Weights of a small sound classifier.
Model: log mel input, activation relu, depths [3, 3, 3].
Rows from block 6, named by matrix and row number. Rows with one number belong to one channel. Each number is 500 + 25 x the weight over its row's rms, rounded and kept within 0 to 999. All counts start at 0. Numbers have three digits each. After the name is the row's rms in percent of the matrix's.
# convs0: first 3x3 conv, stride 2 (model.blocks.6.convs.0.weight, 208x144x3x3), inputs 32-35, a 3x3 kernel for each
# convs1: second 3x3 conv (model.blocks.6.convs.1.weight, 208x208x3x3, transposed), outputs 32-35, a 3x3 kernel for each
convs0.18 100:488478479510520528478461455480476479503518482491466512514479483498521495469495476536537478527507524519522548
convs0.19 093:535532501491486503487479499547502502495559486508486440455500501495461514484501488510515498523499452494437529
convs0.20 101:516566511472502482464494492484520495491496470480493493505482488504503535528496511456449480458466527539537495
convs0.21 111:516482479493479462468471487462475503521508467482520491469535500484483479500472482511458488510480510463474493
convs0.22 100:494539508532541512522522544512488508521572493523492446483494454460455487447478472496491510533481462495522465
convs0.23 101:478478505511475507472492496518453494485523489457523486520551498482486523469490560496511495508488483495515514
convs0.24 106:503494513537517498449467465472507530518502481474455459502503509492500485496491486496499503492528483462493487
convs0.25 095:495438477480433501512471497501503502508487470505522531512549478522512505494513479497478478492546490492508518
convs0.26 094:470529527513492481501495492497507494472541511482482507533504494510510494494500484498471508509495514466442504
convs0.27 100:454505536511506504500486500492490528490523500528494493471502456457456481528532485544507514490515516486501510
convs0.28 101:481483505526555517505471528540457501515524477470535475497471417487472429453508465483522506423497529523467468
convs0.29 103:482516511566490467522508483515503464504467493540477464505453488470453518465500483511484509487505503522494519
convs0.30 099:531520511506492526518503491504534446507515494532522510520513463478507467515524504514518488489442462528546527
convs0.31 100:479506500485495469450474501467528521480481490491496513467496509496509490493485464489463477497496490503483467
convs0.32 098:529513503528515510503520509511476441563526471509492494496519493425427499488515480491473494457517557493527509
convs0.33 097:527511458549455524507487494495518526480512504499480479501469519476474510492481468496512482504498538480505515
convs0.34 101:493494494510521517534507494508483498477497464480481505479486486478460480451484463491504504502510506496477484
convs0.35 104:506482527443492458465492484482480453506463474493515526472458491458470488479488454517508496485475486527506492
convs0.36 097:498482533495503520493509508523551492500524521499521512488492515506501519501530551474530496499544520478496472
convs0.37 102:515469500466442512484477481494475448507509510519504523517439487493482491488497498462507519493520508502499497
convs0.38 096:510515506505476462496489503473501463494495492474470520496540552469492519459514473513517509483498496531525518
convs0.39 098:529524494510510479509524499455444471467509482528534495441477498484484513474488471534524491516523509509506555
convs0.40 103:485478493528525457497489501540556472487468530521511507492502541540526511505520487474478439446498470503516495
convs0.41 104:515512493518480476485509519474470491511495462503532486487506509486503473501493448465491505543493478502470529
convs0.42 097:502513497532468473487481499496484462529521522513548533452479455487457461476494500468503512454462516497514496
convs0.43 094:524494486536502496510511482519522497490491505494461491532486472483468466488461461485483499510521511499484517
convs0.44 095:511476496489463455477518513470496490526494512532458538481472513488531504483479464528490460481497498474487503
convs0.45 098:514527484494500480488514464498549514533492492518525487480500471480478490494488510461487529507513476517497544
convs0.46 100:474467550523510504487492511459484472548501494512525475484427470427508456490498500534509498532546522514473501
convs0.47 102:483494510460424449503500495508503474510489481526535514474472503460481497493468525491484507564495482510503524
convs0.48 105:490529506479529486494475484510502464518482469491453508492485522536526491497483496490474485518528514453495482
convs0.49 102:490480462490463498491511491489445452511482485477496527509506522507488468515501466471464484497493544484507479
convs0.50 098:518496487532504485550524499509471493459473501479534548481492505506528474489523470450498478501499461523536501
convs0.51 099:528534519460468473486511476567533505531520442521506494426454485435514454506499500495481511521535493494510505
convs0.52 106:504499469517536542518530557482499519505475494487508541447476508493492469506496489499460464449516521524512481
convs0.53 105:516507498519526501510489504486503521510501504491479478463519490489504484492473477530539531491526498511492544
convs0.54 091:479521524483497479511511487451512526506511461531476518481501490495511536522504513477497497501492488529496529
convs0.55 098:509448434474537497526469503510492476488490512482555506485499527506512494453499467541516485500497483512501481
convs0.56 099:527525471505462538563525497515474443501463475463511514491467451484447473457492470479441463479497531468500490
convs0.57 098:478495495517496471490497501432471480503523473469508479516441479489495460513509503486474478535526497455486499
convs0.58 098:497472501459496461489524472453503511491491541467513511441476532464493514457504523446514545483535502475475501
convs0.59 105:494487480489485490486492492494514507523528464536485430457520507469466484483469495500498495471477526484461499
convs0.60 099:483455483477536499475523472501496492462449472495493513493460497466458492461452444508502478473490512505510471
convs0.61 103:501472461504563514498522518514505522503514500505489456442459470471493514488491482505493473509529508477474465
convs0.62 105:484495499527496474504498487510463515486599511544529511477467519470466539460467466503503455532499490516510499
convs0.63 097:497475456490481494500489491516513503517529482479468443458469439453445464455465531487502501487508496499470467
convs0.64 097:505466548485472524538552499479492502529510493499510502482520491491534494520508502491478502528553530477560484
convs0.65 107:495503490501489485481475496533503497497492550509496464502477495489486513472474484474462492462459489500472513
convs0.66 101:479505491516492489520485503526477506506488497480497527521489494462492468467475476517513495464468508489504495
convs0.67 102:544541496529554486511477483520579471536538469511511539513545513464487527487524494490456485495481531490482503
convs0.68 095:515500494484492529497542498515473492521512518447445468486491500468507490505507481530522528493515466475483458
convs0.69 103:520511496505487496491518485526522520517537474485515481490469488480501476506519520549523546512514501496505531
convs0.70 105:461465499506478519479513531484510507481498492518519526488488494449476531466490511513516517542541541521496528
convs0.71 103:505517484522521485492501520499493499516512504512561466456507492462475482476478497486556491528521524506497490
convs0.72 097:499499472534471482509495472522474500491505517504490474521524518524508498492476436519492510485507489538532482
convs0.73 103:464495486552540511536483505520510484509491510552479478516538466534488450485476521470522487523511501498484501
convs0.74 098:484495441478508529507515516518488509476476483510540516480484475485478467436486508534506504480492486509489451
convs0.75 097:504482454494483520514472483447516534508520456486433502483521474490502497494479495498500461494455530502492515
convs0.76 100:495475527517496465463519528441489495514535527548473510539503496506510499494489477521497501483474504494514488
convs0.77 106:480510536458485462524505490507545536492524476550474453513530478480492464526468441484542544472493521496489492
convs0.78 099:522484495492486478502516483492474487459485458503526470489482482505499484527509513491526498500542493495486516
convs0.79 104:504480451557481468486504533484503490493515487491505531443502521489501482509511519512495462455469542531531471
convs0.80 102:471465509464502492505533480441534484463440478577494508529481503465501504498463463453456493545493483498478528
convs0.81 104:502474507501463450543596556486525484469467503474469493482520521504511525493472508501461461541501581445501513
convs0.82 094:485504485500485539467509523492513574536475456440479494450471466483472459488461506505509466508497457512539526
convs0.83 099:478509494490495526485498493496516493507497523509566513480507498488477518486490525527459450484499450478494494
convs0.84 100:513473496462507499507492536440453471485524492537519526483497537489509504499516531512488517507509515495475491
convs0.85 103:499504508509500493509513519497515499506490477518499520507500521491512483537487505481510528502510520462524504
convs0.86 103:486482474526525516490498504478508519493514472509497505526521521476469485488489508494504506502468521515485474
convs0.87 098:525455511554513532491507523481511459510542506495524533463522504507498483517487473510456442521504499544509498
convs0.88 103:497522514471472452548548531483519530508494536497537507506535485484499493478493486497492507535561509499492476
convs0.89 098:489515527490509542487520468499489478504492501447527451476476493457483531503483445491517486498509477553498515
convs0.90 095:543474513483544492523512519505544517510483515534526506502500472504523450511534503493419474519518521451487504
convs0.91 101:472495483491456498509492490501455460484507489507518551481504458492488487434463496526552564539499499497512489
convs0.92 100:513482472538515507488490483510509539539483501486501525493478534499477514476516491515492482469490472497548493
convs0.93 096:460489494520453459483511489515492493505488498508532491478507439477498497478484514508551526535525521506516502
convs0.94 099:489491490463449475499476509437499513509531487517529501489532527506511539489495498511491479538495506473536530
convs0.95 095:495511486513494456496497499532519532496492501521501500493472554465479501487493492476464492515556552512516532
convs0.96 102:471458544541493532541556555557494498476510476501530505488492520471474495489474476546508480496503478510507522
convs0.97 109:500508519564509473465514507526511481464480517503494494488463486471500455468471507498471440513522467498492472
convs0.98 100:505453439486532548499507483506475474498480484503462473481464491468490489508495481480530530494525511509533505
convs0.99 107:484516512527523505491512500467483502481494527531538467472531470494477491483522512521500504480483495511562500
convs0.100 106:475543525490507466488488495468480490505501496497524536484473488515494491515509472441500479511509546531517532
convs0.101 094:475471490464490464492525506563517500437496494499463522498484496527477523489495515475515509496505507455482504
convs0.102 105:491458485498489474498522532487499443552521482523469432495515510496515484512501491492531468519499516488529501
convs0.103 107:527487507505490483501497491510469487480507480527526517488478480481478492487488497488490466447445511536519466
convs0.104 097:533509509512538536536500548553516495532519509488459449418489475472474490460489457511521482519487488505539527
convs0.105 106:510541533526553501496546523502469484479496474507512529461454484459440483471475490506511527470484464521502492
convs0.106 103:462475514482469497508514497512486461518531526533525527464480500465463452496495501499514520489498518498481478
convs0.107 099:498485495473471462505476541483508478521497494537519497497494496528506473502503489495472493491488527490483480
convs0.108 103:499508509445480506464498491467501485514517521510476500509525489494478454515484457499491464525513487511533487
convs0.109 093:503503479485514514501496537462485533510500478519492468486464439501483458522483483515493429493483481502492507
convs0.110 096:500500506534504483498479493521495531476531479452464505534423458475484493497512477518514467539553528490499516
convs0.111 097:495473445465480497508478494511506504507482498539483498469478486487500470515457459495524494521517511476522503
convs0.112 099:479498488498508523499525507509520520514479476501529501538543493497467499496467480476511509483493479477508479
convs0.113 097:495510481509470461527504468472486493486458419502501477494461452474450501451490487550506505477471453517528522
convs0.114 098:532476492509476477492529528491499466465488451526533480456487508514510512518492484497459494508515464504478524
convs0.115 097:490470457501501478518521511508481482484464476484465475480520503511480484461473519502491508496508508483486483
convs0.116 101:460499516504469486490444458518500446493510493478533550455529509513498502452450435492489537511492505488474502
convs0.117 093:509449466489533494521516516503500490498539521469475531466453471486502447477468449516432448520513500538470480
convs0.118 102:502492473486521479490457494504505509475470474486522479513449496432491485483463466512480466511524478471503480
convs0.119 092:513539489491503535487466491508486467530513527525521494506475474493525478455508484516505487520475469473478476
convs0.120 097:509491501452468461487511521466519517475492529510552519525494504543521472500493492528496441498536507519483500
convs0.121 102:509493483483473475491485530467450488467487502463498481477535508500509491450497505477501491537490511521448521
convs0.122 096:491508495539503490529498507473478461543511506489501500520546517524515523479510527499474468522543508499477468
convs0.123 096:489530473426503515508528538497509477507496443506455457479495478479496491472459501473498485485501469496525503
convs0.124 095:514464482515527472446475482501509504510502512495535497544490514508486486465491537505506512446448511533524502
convs0.125 100:499500514564516503505519505428486531488533516534540532466501482475483478472477482531505535546542526494514540
convs0.126 102:505506497513491508496481499463503467518505475479482469505522472478470528478456513487484453473502494501541535
convs0.127 100:521482498546536485503479507525538449498486504487483481481490475485476478542470482504497467524552516546528497
convs0.128 100:507513478517508490493479519505493442528542509484492528513522506503462487456499478472543484520474503543515491
convs0.129 096:501498505496507510479489457482496536510470510484507467556481501512469491462478459522489506535499526493504494
convs0.130 100:468480496485473488479492447514504494488522490536513456462483580510491492486500472541548479506513519454515522
convs0.131 095:483495521513483481476520516504525522519531538507470454492515487500495475476483490502430469493448446528515498
convs0.132 099:496470468492518526466505505502458497511460495477493442487467501473432507489460468494497488455479508513516541
convs0.133 100:517543535499514485507506497502485441516505502543531509496524512448460504479461502506533533481516485462497523
convs0.134 094:506562495494506489502472493463457500488550535517512493492485503520489465465485476527510534515471492495507515
convs0.135 099:503494474517514479509486514537507482540520516454511489472471522464476492478431513497482486504484498487522514
convs0.136 094:516527509501533491465436479512509533490477523472485506506457495472444461465499481511537490480501487473486487
convs0.137 103:521504544462441494476498503474501534471500496494477450508496504493507485490506514495478475493486478521535497
convs0.138 100:508489522492501507473526491440480467494487491548533510510460452507475466499517477503485460533534504489499532
convs0.139 097:496509517471496549499514494518480476504506496475451506531449475502500457490445515500484490530536514516519488
convs0.140 098:489525498508483470514503501507545521527557514499503496512489505462505503490486477481517499499494470458508515
convs0.141 097:484496501463471439488500465474488536508476470495489487485475493466506455482429480488482489496509497505501500
convs0.142 094:493487523513514507491522511527465518504512475508535478502481487490463484490505472511489516492518485462451519
convs0.143 103:509491481488509486469455488496493527505542545513513461526519521538493478484525486496523485486515502510473492
convs0.144 100:523483469480488500475501521426503491484461483508535534513505486485472484488516499489514501535499476507479504
convs0.145 102:523494490516533516501504514528540518498479462508538526499481494521488513514520527472503487524501499477453483
convs0.146 098:479480502516481521542507484505522482482501526462511490481509505453495525479474508500494474482474510511475489
convs0.147 104:535511463456489494503500484527516528517495497521484494508484484472496484481492508528483486506502550555489477
convs0.148 096:480486530496523537520526535491542517541470513500485503504464523477505494448469499512506469555537533492465474
convs0.149 101:508482499546518508543445518508494495466480488496502525481496468490479453482502480518487500485526504464547515
convs0.150 094:507520499493445465491492471474437474479479483506505499463479545522512533503501482502548529507548532510516551
convs0.151 102:463496497485532494508484494523496498508534510482475457479523448514462468482486486545471498521497471508523513
convs0.152 104:468490494539481503504483499501493472462522485547507495497500507487495472473481495502490485488498488501485493
convs0.153 105:493488472469495509544503490488506456535525533513509481478508453499502452532460475493568541536514518524473501
convs0.154 100:529518465514527477477485505465494431519511523499499495484528449486509495508487503484515491522533548510482522
convs0.155 098:514495495510481494496495483484534496516506538500515480508497475493503505462499529476505484497468476472507499
convs0.156 100:518504474496497479492480515543507489492516525468455490496516537492505473521518479469447492521521494513475495
convs0.157 098:530493498505526527489490489501507471478502513510495452488486496478501477519478496498539492468489485513492500
convs0.158 096:487490520514477490542482435526536517542483529457521496471474487485496509523526482484469531508476561508526498
convs0.159 101:495489455476461469493499499504495473520492474481526490544501486524514540500509486494483480490516494480510502
convs0.160 093:504463473494519537479481484532487510505552515493476476479511517472479438467478489541555522509509502553501498
convs0.161 099:490448477517527495462492505479457490513522483533534525489502484482484497491486499519513505474469454486503534
convs0.162 096:459462482489501504556525520515515445482488518492496513479542474482507478489532482473515509496473462482510498
convs0.163 104:475447449486511487570521472539502491505476499454472498512481484521522481484499495502505490514441481506528543
convs0.164 100:531504488413522497535513509530473478498527525473531495461472475464491454479486513487517506496512521505524478
convs0.165 099:509528504462492485470486524490522529518504490496529497518499499490509495474477508487505464516511450478445503
convs0.166 099:477512488519521507508502534486539567503538504517533520509476469492511490456508481493475468520505498480485527
convs0.167 095:487525492470482474480448496498488484512503513480505506478497505515495479477501508470505508521477510516550514
convs0.168 097:511466456484491533496515509528506479504510479518498518484487515523501525511512538516503503476522518484478510
convs0.169 097:481492498524497471489519517503492481517501558474511517498485528483487506468517520500503449523530520499501499
convs0.170 103:503464473515477476508523537464523487511493540473531513431481503468474483513474523452507534499496464479508490
convs0.171 101:479490521558516518483472499476534506517501526506495537500477484483505519483513493483473473521521477465481482
convs0.172 095:481499466498454467493506522516491454508509508506565503476475486510441505419429465474510492526482478505489475
convs0.173 099:525516522503542524489484491517490518499503497489476499488454466518472449470497486496516450521503503499493480
convs1.18 102:515511466468512536481477504515477503493534523506482503464543513524519530489531529535477510484519476451488480
convs1.19 096:491503507471489508509532502520461480551454515513516499534514515543493532499479481471471448528502479501520473
convs1.20 106:509495454485471478484499503516501495505478476469499507495517497509492528526476522504527553477504515539480552
convs1.21 103:481509511502459501448506469485489478479505484481514522458499524508527490515480522508496469531463479482520487
convs1.22 103:495546481498491492501532546486495527488492513454529503529496515513492530473490522542551494527503471510513482
convs1.23 102:469489523510509495493475460497527487508506502535477499500490481526497474517538499489479474508523517448462511
convs1.24 101:504543509485526503462446460495532484487528503504494497515510560481499520523490449443486520535479518508467430
convs1.25 098:512477521475486460465485484491498521524473497523477503493520491458509529482513542465523490497544479538487489
convs1.26 101:485460476501483562500504472461510496535507471510493480467513560505509509517479498509472497499530495552494478
convs1.27 103:463463478531493493508511501515524516531469521498527529510496488478485496552545521463524531525515491544500492
convs1.28 095:511535473518494474489466504523549502539550490480517475481484513487445484478541534464564555480491493499472495
convs1.29 103:490498480497532509541525468496485467508502503491510521488451553458538542485531512498471473533493489463489500
convs1.30 096:523525521473527520489455518491497478498537533499531502480484497441484499466510511536528510541549477478490561
convs1.31 094:475479481516471459459492498519526495466494476511510479523475510443522482528526498489464539491487519487497469
convs1.32 098:454494522513507471496526472516543500500484487508485484519469485522520477516478485482524448500523485481508529
convs1.33 099:472484533489492466459539520517548497519471488484516531502499461503485467501536447464496525490489487529541420
convs1.34 100:464473442484459500479472510476493472511522534499475511477452542493469501482506507493491486525517484542514504
convs1.35 095:503504503486478531459491476431495520482493518449513474488502499533539537480498514438459528526500509468481479
convs1.36 104:532539487481478445530496512470492491484528494539453487496495493456478503493469499501491462466450553476497534
convs1.37 102:484483514514482498507495477494470447521480471505492458499480469445449520478470429504473469476487529492509469
convs1.38 097:470455499499482496479511449484507526508520513524503470503509470494514447534505490543493491475549457467527456
convs1.39 100:487485490503510454489519505483488518470500519529513450495482515491555523511547491509477498499490543498468525
convs1.40 104:509514492478471488496466488461555552467526502477455488502517474485478530496464539512506483512488469472538473
convs1.41 104:505517465525484534524487526519506498535531467534508449484504544503492487508469481541551495484508548506515483
convs1.42 100:535476465505512469487495459538520475488499474502518498505496473492509504494519523525502470506530511502540509
convs1.43 088:508547485514511490493497509468506485477453542489480486475517475499526489512496504491530488503499546503539484
convs1.44 101:492504473459472506513500519459479522503483490510484530497504502499497512534467522523515515551500494498538487
convs1.45 104:495499472512538497497493460480486525530504458492522524519507469480511476447523538543518465458461454490454478
convs1.46 100:535534540515552487496481512513503508488522516515534512444536470474491496511511497487507528492503483517479475
convs1.47 101:480524501474502483492477507466500479481506500515503495482456517478486486563514479509474509499479496507517503
convs1.48 102:468478516491469482499460485485512505495499469516497475524482529548504501545503524517463499505469484520468460
convs1.49 100:539480519498474508499499447508494506521477501470526459503504487494504515501522490492551498511522503495516538
convs1.50 101:519538479490490493502446475482519564466523546457499515559489442501476424494466472500492500516543518513449554
convs1.51 101:487452441475481474512480568506504483478532495544560478497473512509504487523531485514495564499505486541508509
convs1.52 094:529546501526508452487461487470571490478504516499492528481529481463506494465516491499495526539509488467540504
convs1.53 095:495490476516530482483488519523510477513485515511483453519495492549527513492513484461536509487506487528514482
convs1.54 099:449488528480458485506498469463502485519518501520535512499510499486530478539549527487516498510510527458486486
convs1.55 096:548522540443464460523496524530441483475504473471514537495508497455490504522460493513580496466466524530488500
convs1.56 099:475478537494496501494519482481463504493512504508475481480537472492512445530490494501492474475538505473495520
convs1.57 099:454448468475508501532474481533504497500530477495488462501484507474476498483491480476518503529490549485471517
convs1.58 103:504529476510530479466515492505518467523507489536519503505546457514484481479492491524500474457515520470494520
convs1.59 106:452512472488519508501506497518516475504494511486520481519505495521484495545489492471450522475487457496522538
convs1.60 098:496515480526523479549514512514506492525520528482496494486495502521478525536477463427459461457518523472508499
convs1.61 095:508489483461527509497513548507514525483482551483525575520548489549445488514502504492502542514527491498469469
convs1.62 101:493480528514540530517502534490496485520491515503497483527534498493495527484535499503507491498476492538499498
convs1.63 104:558533513486499524492471484516523502517487484508476547482511476510487481507507544524499538501542488565514451
convs1.64 095:532508529516499492491516500485507503502512523488507472485507530450496474507476459533478495469484499472475518
convs1.65 110:545538513529521484516496433521488465479467505482444476501490468491453484508472454562493517505517484494479471
convs1.66 100:502519503491480478520491548496513454466514490462464527510522498502496500488493500483470536465448494512463508
convs1.67 095:474470485520528501474500469491529497482502549474536477503531495498482518503463553506483495475519487480462527
convs1.68 102:490488503462479491474508515509490495497491498484484471486520552493507512488484465502483464494519552503528511
convs1.69 109:486474491510488487482504506496517515474537509489430483518505504503498501512469533479493488488535478513512476
convs1.70 095:523491480541550513492526497471478500528496490499479543514513513495488469444532484536499530501516481502525500
convs1.71 098:518522495482556468482512498509466488495473501527454526459471518532482474561485474481468495530477487476487551
convs1.72 100:448487502490461507469467495494514493485491520509488505527465498476481514501513531471521525473504517497473526
convs1.73 098:484468521509501485488467498485459476471522491491563451457504443466510453515473500468480480473500482489471461
convs1.74 093:496512508504489523491469462495487522463440478496534541533549504492470486508532490535509490473532480477503463
convs1.75 102:524494473493506480493505508496518475514493492508513449509520479521475480491541552452461516471495515475486498
convs1.76 104:497540489489549540469484516452507515514486505471515528482480505476499489476484527490467508528500482506460454
convs1.77 102:476499542466476476518513500490485461476516472515501527492488514488489469498501494509482467487476479464486502
convs1.78 102:501486541461511456498523466497488485490532491476522467500500482483504518509507574459522535513544489498559512
convs1.79 101:504535524515510503505503482422540574442532546502458529490484491511476477505465492486552481532450502508516513
convs1.80 102:540532463488525496489529499528496510520486485526552494509479470512463500514547536537510524527491500516477495
convs1.81 097:502527483484491547456518499468517515466507485530491484501493483496495476485528520501516508518517494493472501
convs1.82 093:500437509479507513530504520556502460523513451508482478530483510514513443535486492490507480516531482496499491
convs1.83 104:552509511521476500485491486466501536483465532473469477540444482491467501500497505479431494517489498505495502
convs1.84 097:526537515530531501507457501515508518506491494504485520518517526509485500487539480473504501502521522467483524
convs1.85 094:516535534490515504442482506516533502458510473459497488511523506520459466493493567499511506527487517555563440
convs1.86 104:535506517469506509476483484473519514483512504510499498502463514546519454548502462474511493476456461461461500
convs1.87 102:478492464503499495482466477466505492501514491480502544482502477481515531543499479522491532505489524494496489
convs1.88 098:495518511509496479495481483524497492540488463487544492513472495499435496483501509502507496484470453471514509
convs1.89 098:518477506503535475541500504507472497503487521484551483511517509481492502461446523528497537472497540498503549
convs1.90 100:509495573513495539485527540479526475492500446481463482465503495510512505492510479499534522491468520498456500
convs1.91 095:530502506526476488491465522496506517483504520510484472493490502462505506492481484503472524500509536465453529
convs1.92 096:450559492465511507489513515491484495502494503470505503445508508420492505462545548474451537497514512496476512
convs1.93 100:506552503474462471536467500496526466514534462530481517523497498523503505474537492520481479537541485533459464
convs1.94 105:565530516462486496515494500503482538510474466478537438501495479500482499542545474518524482512508500505504487
convs1.95 097:459493496493449516482495488506488488496508487515541522504550470493493488479508552464489500509532486528525538
convs1.96 096:508488467460478486492525511473496472484476538497470538506475478497512492497504497476549526456469475529501509
convs1.97 098:530494508529511450495493456501482508472481488505500450482520493553528576579531515523515519462472524533525517
convs1.98 101:508475492523499502508525494508520481484500490499500451504512518497504496465517508523506487484487525535486437
convs1.99 099:494480505460489460513472502512505503517510480517509517495506499494495506470510527493485539487552528536504515
convs1.100 107:508494511491521476485487486503483494513503492521513497490517508529499466480515478504522476477522459505492467
convs1.101 103:497490457505487531491509500509496507460499512478485534512482518514512505504479452494489495520479574477507514
convs1.102 102:500464448460500503477508457540505534517502484492527519513492505506475543497487472477505512521494554502472519
convs1.103 104:537532513505459535511471487522487495497516515511529507461484532519484499480496464496466492478522497491518505
convs1.104 096:513496475439517505540496532521483455524503526501513525467458461479501501501521505481513505530480488473504496
convs1.105 106:469513475535497502510481502490470503515483538548471494492537522493551484507503492511527497468560514513522493
convs1.106 101:522476511520520443526539482474498526494514481490545517530513482513489506529493540497478489517529444500385527
convs1.107 090:501504492508503506486469442456427470430499441482452443473476459480450432491481502462490473521473479475476494
convs1.108 104:493501500483522523481443504531485462495530515488534462480502518484516490476493482512519474467471517479541501
convs1.109 100:554507456501480523477414531513457530538497509524488485541477509500513515534525506488520521506486480520532560
convs1.110 102:474508521486478516492529498501474478512500479476521503529482460523474494541518493466483493463459496463534520
convs1.111 103:531542487498515503491547503495524512491492523510508484493525500518505476487509488516479470505556540496540525
convs1.112 099:479531502488512540545512498521443462500455516508489526515525515528547550488498450568520459545507440509445477
convs1.113 097:487516484466504472532513478505489550513490522517525522542497461503531499495508500504489500523483492507493523
convs1.114 097:490505467510491430482505516495518475545541491495538512487468525513480497446486542573495492515520516499538488
convs1.115 099:497513496550554521567539477461443515473483501495442517466494554491530526516529468521513461522516525513491493
convs1.116 102:515488504498488521510484498494546462499496479532489487464529516498504478524424492532525465509486489495442478
convs1.117 097:483489480515499482516500494503474489529527505462459472487534482478535451532493498497511528557508521486486499
convs1.118 096:462500501471505514530516515512505486470503514453481497492480499498488488503525490535560544475538535493476535
convs1.119 093:469492517509510500508492480470475471527520499540513486481522498519489530490489476512504536545488461532494499
convs1.120 090:500498503475503488509495510448491494494533477540491500473476500492532516482502483450488560474497510452524507
convs1.121 103:514515489536487483462537528505543462520492484510502451483432508474496520498492520480552549480484526512529472
convs1.122 094:530483481474548551495486551465477527464459519507502444499561447481527510500475509484464521513513479462508526
convs1.123 094:545483479484498465499537459521590461489537498501466451440510486487518438482474492527520528530482458518463478
convs1.124 096:498517511503506552483474523499527501526509542489500479517486475526524528532477502450473531461510528492497503
convs1.125 100:558503529516495477483505491471486511485481499535491517539509472467480495466506453495514431531446528511476535
convs1.126 102:506539484513549540502563523508516553479511478580511471480515493517484506528481482464478475493498519466548546
convs1.127 104:508469426458476484520512478501521501502512499475517508483472487553495532506515482487525489497479499498493475
convs1.128 094:519498523527497499521552526500489505522515492542485526492517501507534526496503520471470541510461498502529534
convs1.129 096:486514479455508492467465512481443518490484468511484552473551458526533491462548448508445513511520497474485491
convs1.130 098:464485465463497499455442498493466489495460524534503494499480524475489548482509513504497529485487496513541446
convs1.131 099:455525476545513560500504487492552537496508507511510546485462518492502496472494509514447495547541516523508475
convs1.132 105:473484498492491542472506491517546472555530504444513507497493481488509510512473523507530471523521510502512568
convs1.133 098:527510501486533463507481528491503495487522487535526484446530479514504510452497499478505490477488475512521456
convs1.134 101:516501476506469485518493464499486504475512516502521506511486475502486499505508489503464476530521466548506487
convs1.135 093:496559528461531532470503519522456427529453484533459529410519463495536500502502468515491434522474458530508493
convs1.136 098:452514535524499515465468502498509476489488483532511472490501464534475471505487490488514505489466517509486531
convs1.137 101:509500515511521508507514513501466516484528460471496513512529489500531502458494521539510474535528527558490511
convs1.138 094:513421489518519518484522466497468491555475478501483497533476486501478481527495483503502488468486492481498508
convs1.139 100:500452481498463479463506446488479526488535507501483528523475476514504502488477479487513547489497504493493478
convs1.140 101:506485531511513530505493528499502476507488498500524467509494499488515512500445484466489512495471551477515546
convs1.141 094:501490506455473469469453525462466487482467459515485461502467527438514564506487509491488539454502507471539501
convs1.142 098:482488508539512514533505504446453516476501454543506495480501572528499534497488491478481501521518505517521465
convs1.143 097:498505535504518494489515518498511515470519475523493536503472503526516476486493551489493462484546487533506488
convs1.144 103:514536513502502507499511519491532500512526518474480507517537504523531483491502488531476478496481461498535448
convs1.145 097:433472467538511537527509476527496501505469474523473492487495535473544486530471504475526446489493537533481476
convs1.146 098:501487454545488494508521520465517485469480482481534505480525473501554530550524471538538533514520500516497524
convs1.147 106:506485528506492482500498486528477505493501529501465541516505493507497497496492521501494484495554491493514417
convs1.148 094:499497490488456439518487471515516501488527484492448523545493489542507543537511520517489513495454492517546457
convs1.149 102:486512501496475487511522553505508543536502532512491501523492499492500465509489538525508545502466506536559470
convs1.150 099:476499473518469458468537455481453479488451488476504499490505511535493502468459511486487493482505485483447481
convs1.151 098:467510489527480501529486518474489510477514528460479486501486535501510520486469501470443466482490489476458534
convs1.152 100:527518476479481481472475471527481520503460486499467488498518482511485491505475431536515496522487512500510485
convs1.153 106:513500531502489474494503507469484538494509501494510540477500509495493496470474470487478531473464558501493526
convs1.154 101:497479505552509488525518514527488479477541538514502519484462501522487529549491544519458520507503491541528480
convs1.155 099:503472480544533499493525512472480507526464493526522530390490570518511492493465486480474543449507541476503481
convs1.156 099:481506473466472449524485525504539539509470533511535477472456519470512479493531508508465495495501479490526483
convs1.157 104:511468497499518525519516531473489519500483501505471496505518498506521512497504550503485526525522500486534511
convs1.158 101:523498538487521435514494489462465491486530518512481505515524529447502490495507503499517540483527517492552451
convs1.159 103:484502517478516528477528451505512513522476509470469481535496524505504503515508465484488519495472498528514493
convs1.160 098:547494476537504514510485510495510469503492526518473503541490499512499506478502488529493436524466465445421523
convs1.161 102:499500512478502505482510500519496501470506518477494492537514523491527495534513512518511477494490552513478532
convs1.162 103:529446541488526510496508499512492496515470512520510484508502532530519530503528503483478508498442478510484477
convs1.163 101:474489493478528506514529494484507515512496479503505485491462473451485538528524515467493523493455509496509478
convs1.164 100:481502560506507503481499499514474474515515503521484465490546528558501495496459519457512476511544507519487505
convs1.165 102:497540556496529498484514486481474469496491522498474484489505518531507521450514501514518497481508534513493500
convs1.166 105:523476468454515537520502506509505506512481502506476431513500484497462539488529530457480517488529511516504478
convs1.167 099:515508461506475470509508473504497503526506485508500458497443511477483475496489515493458499494454498507491449
convs1.168 105:523533507553543506493538523503467511501477517452522540509519506490490492505500516500525508487463526472521483
convs1.169 098:490467499450491493524462461487503482523506494522523509521493491505541462505483527508463494482508525471545509
convs1.170 100:510484458503497517440510534503496504522475485486500490421554514498529517498515511542483509469548505487522531
convs1.171 103:515490473496482514488472497491501475522543469486512465480470529510493491516503490485473483523480494565524510
convs1.172 101:545522549517486480464491497515503504494501539467521487493514482484507481480467536488539499532492491471479517
convs1.173 104:485487540520468508510526531505461523512507520532517539504501519473478531455511477477531477499503533517538464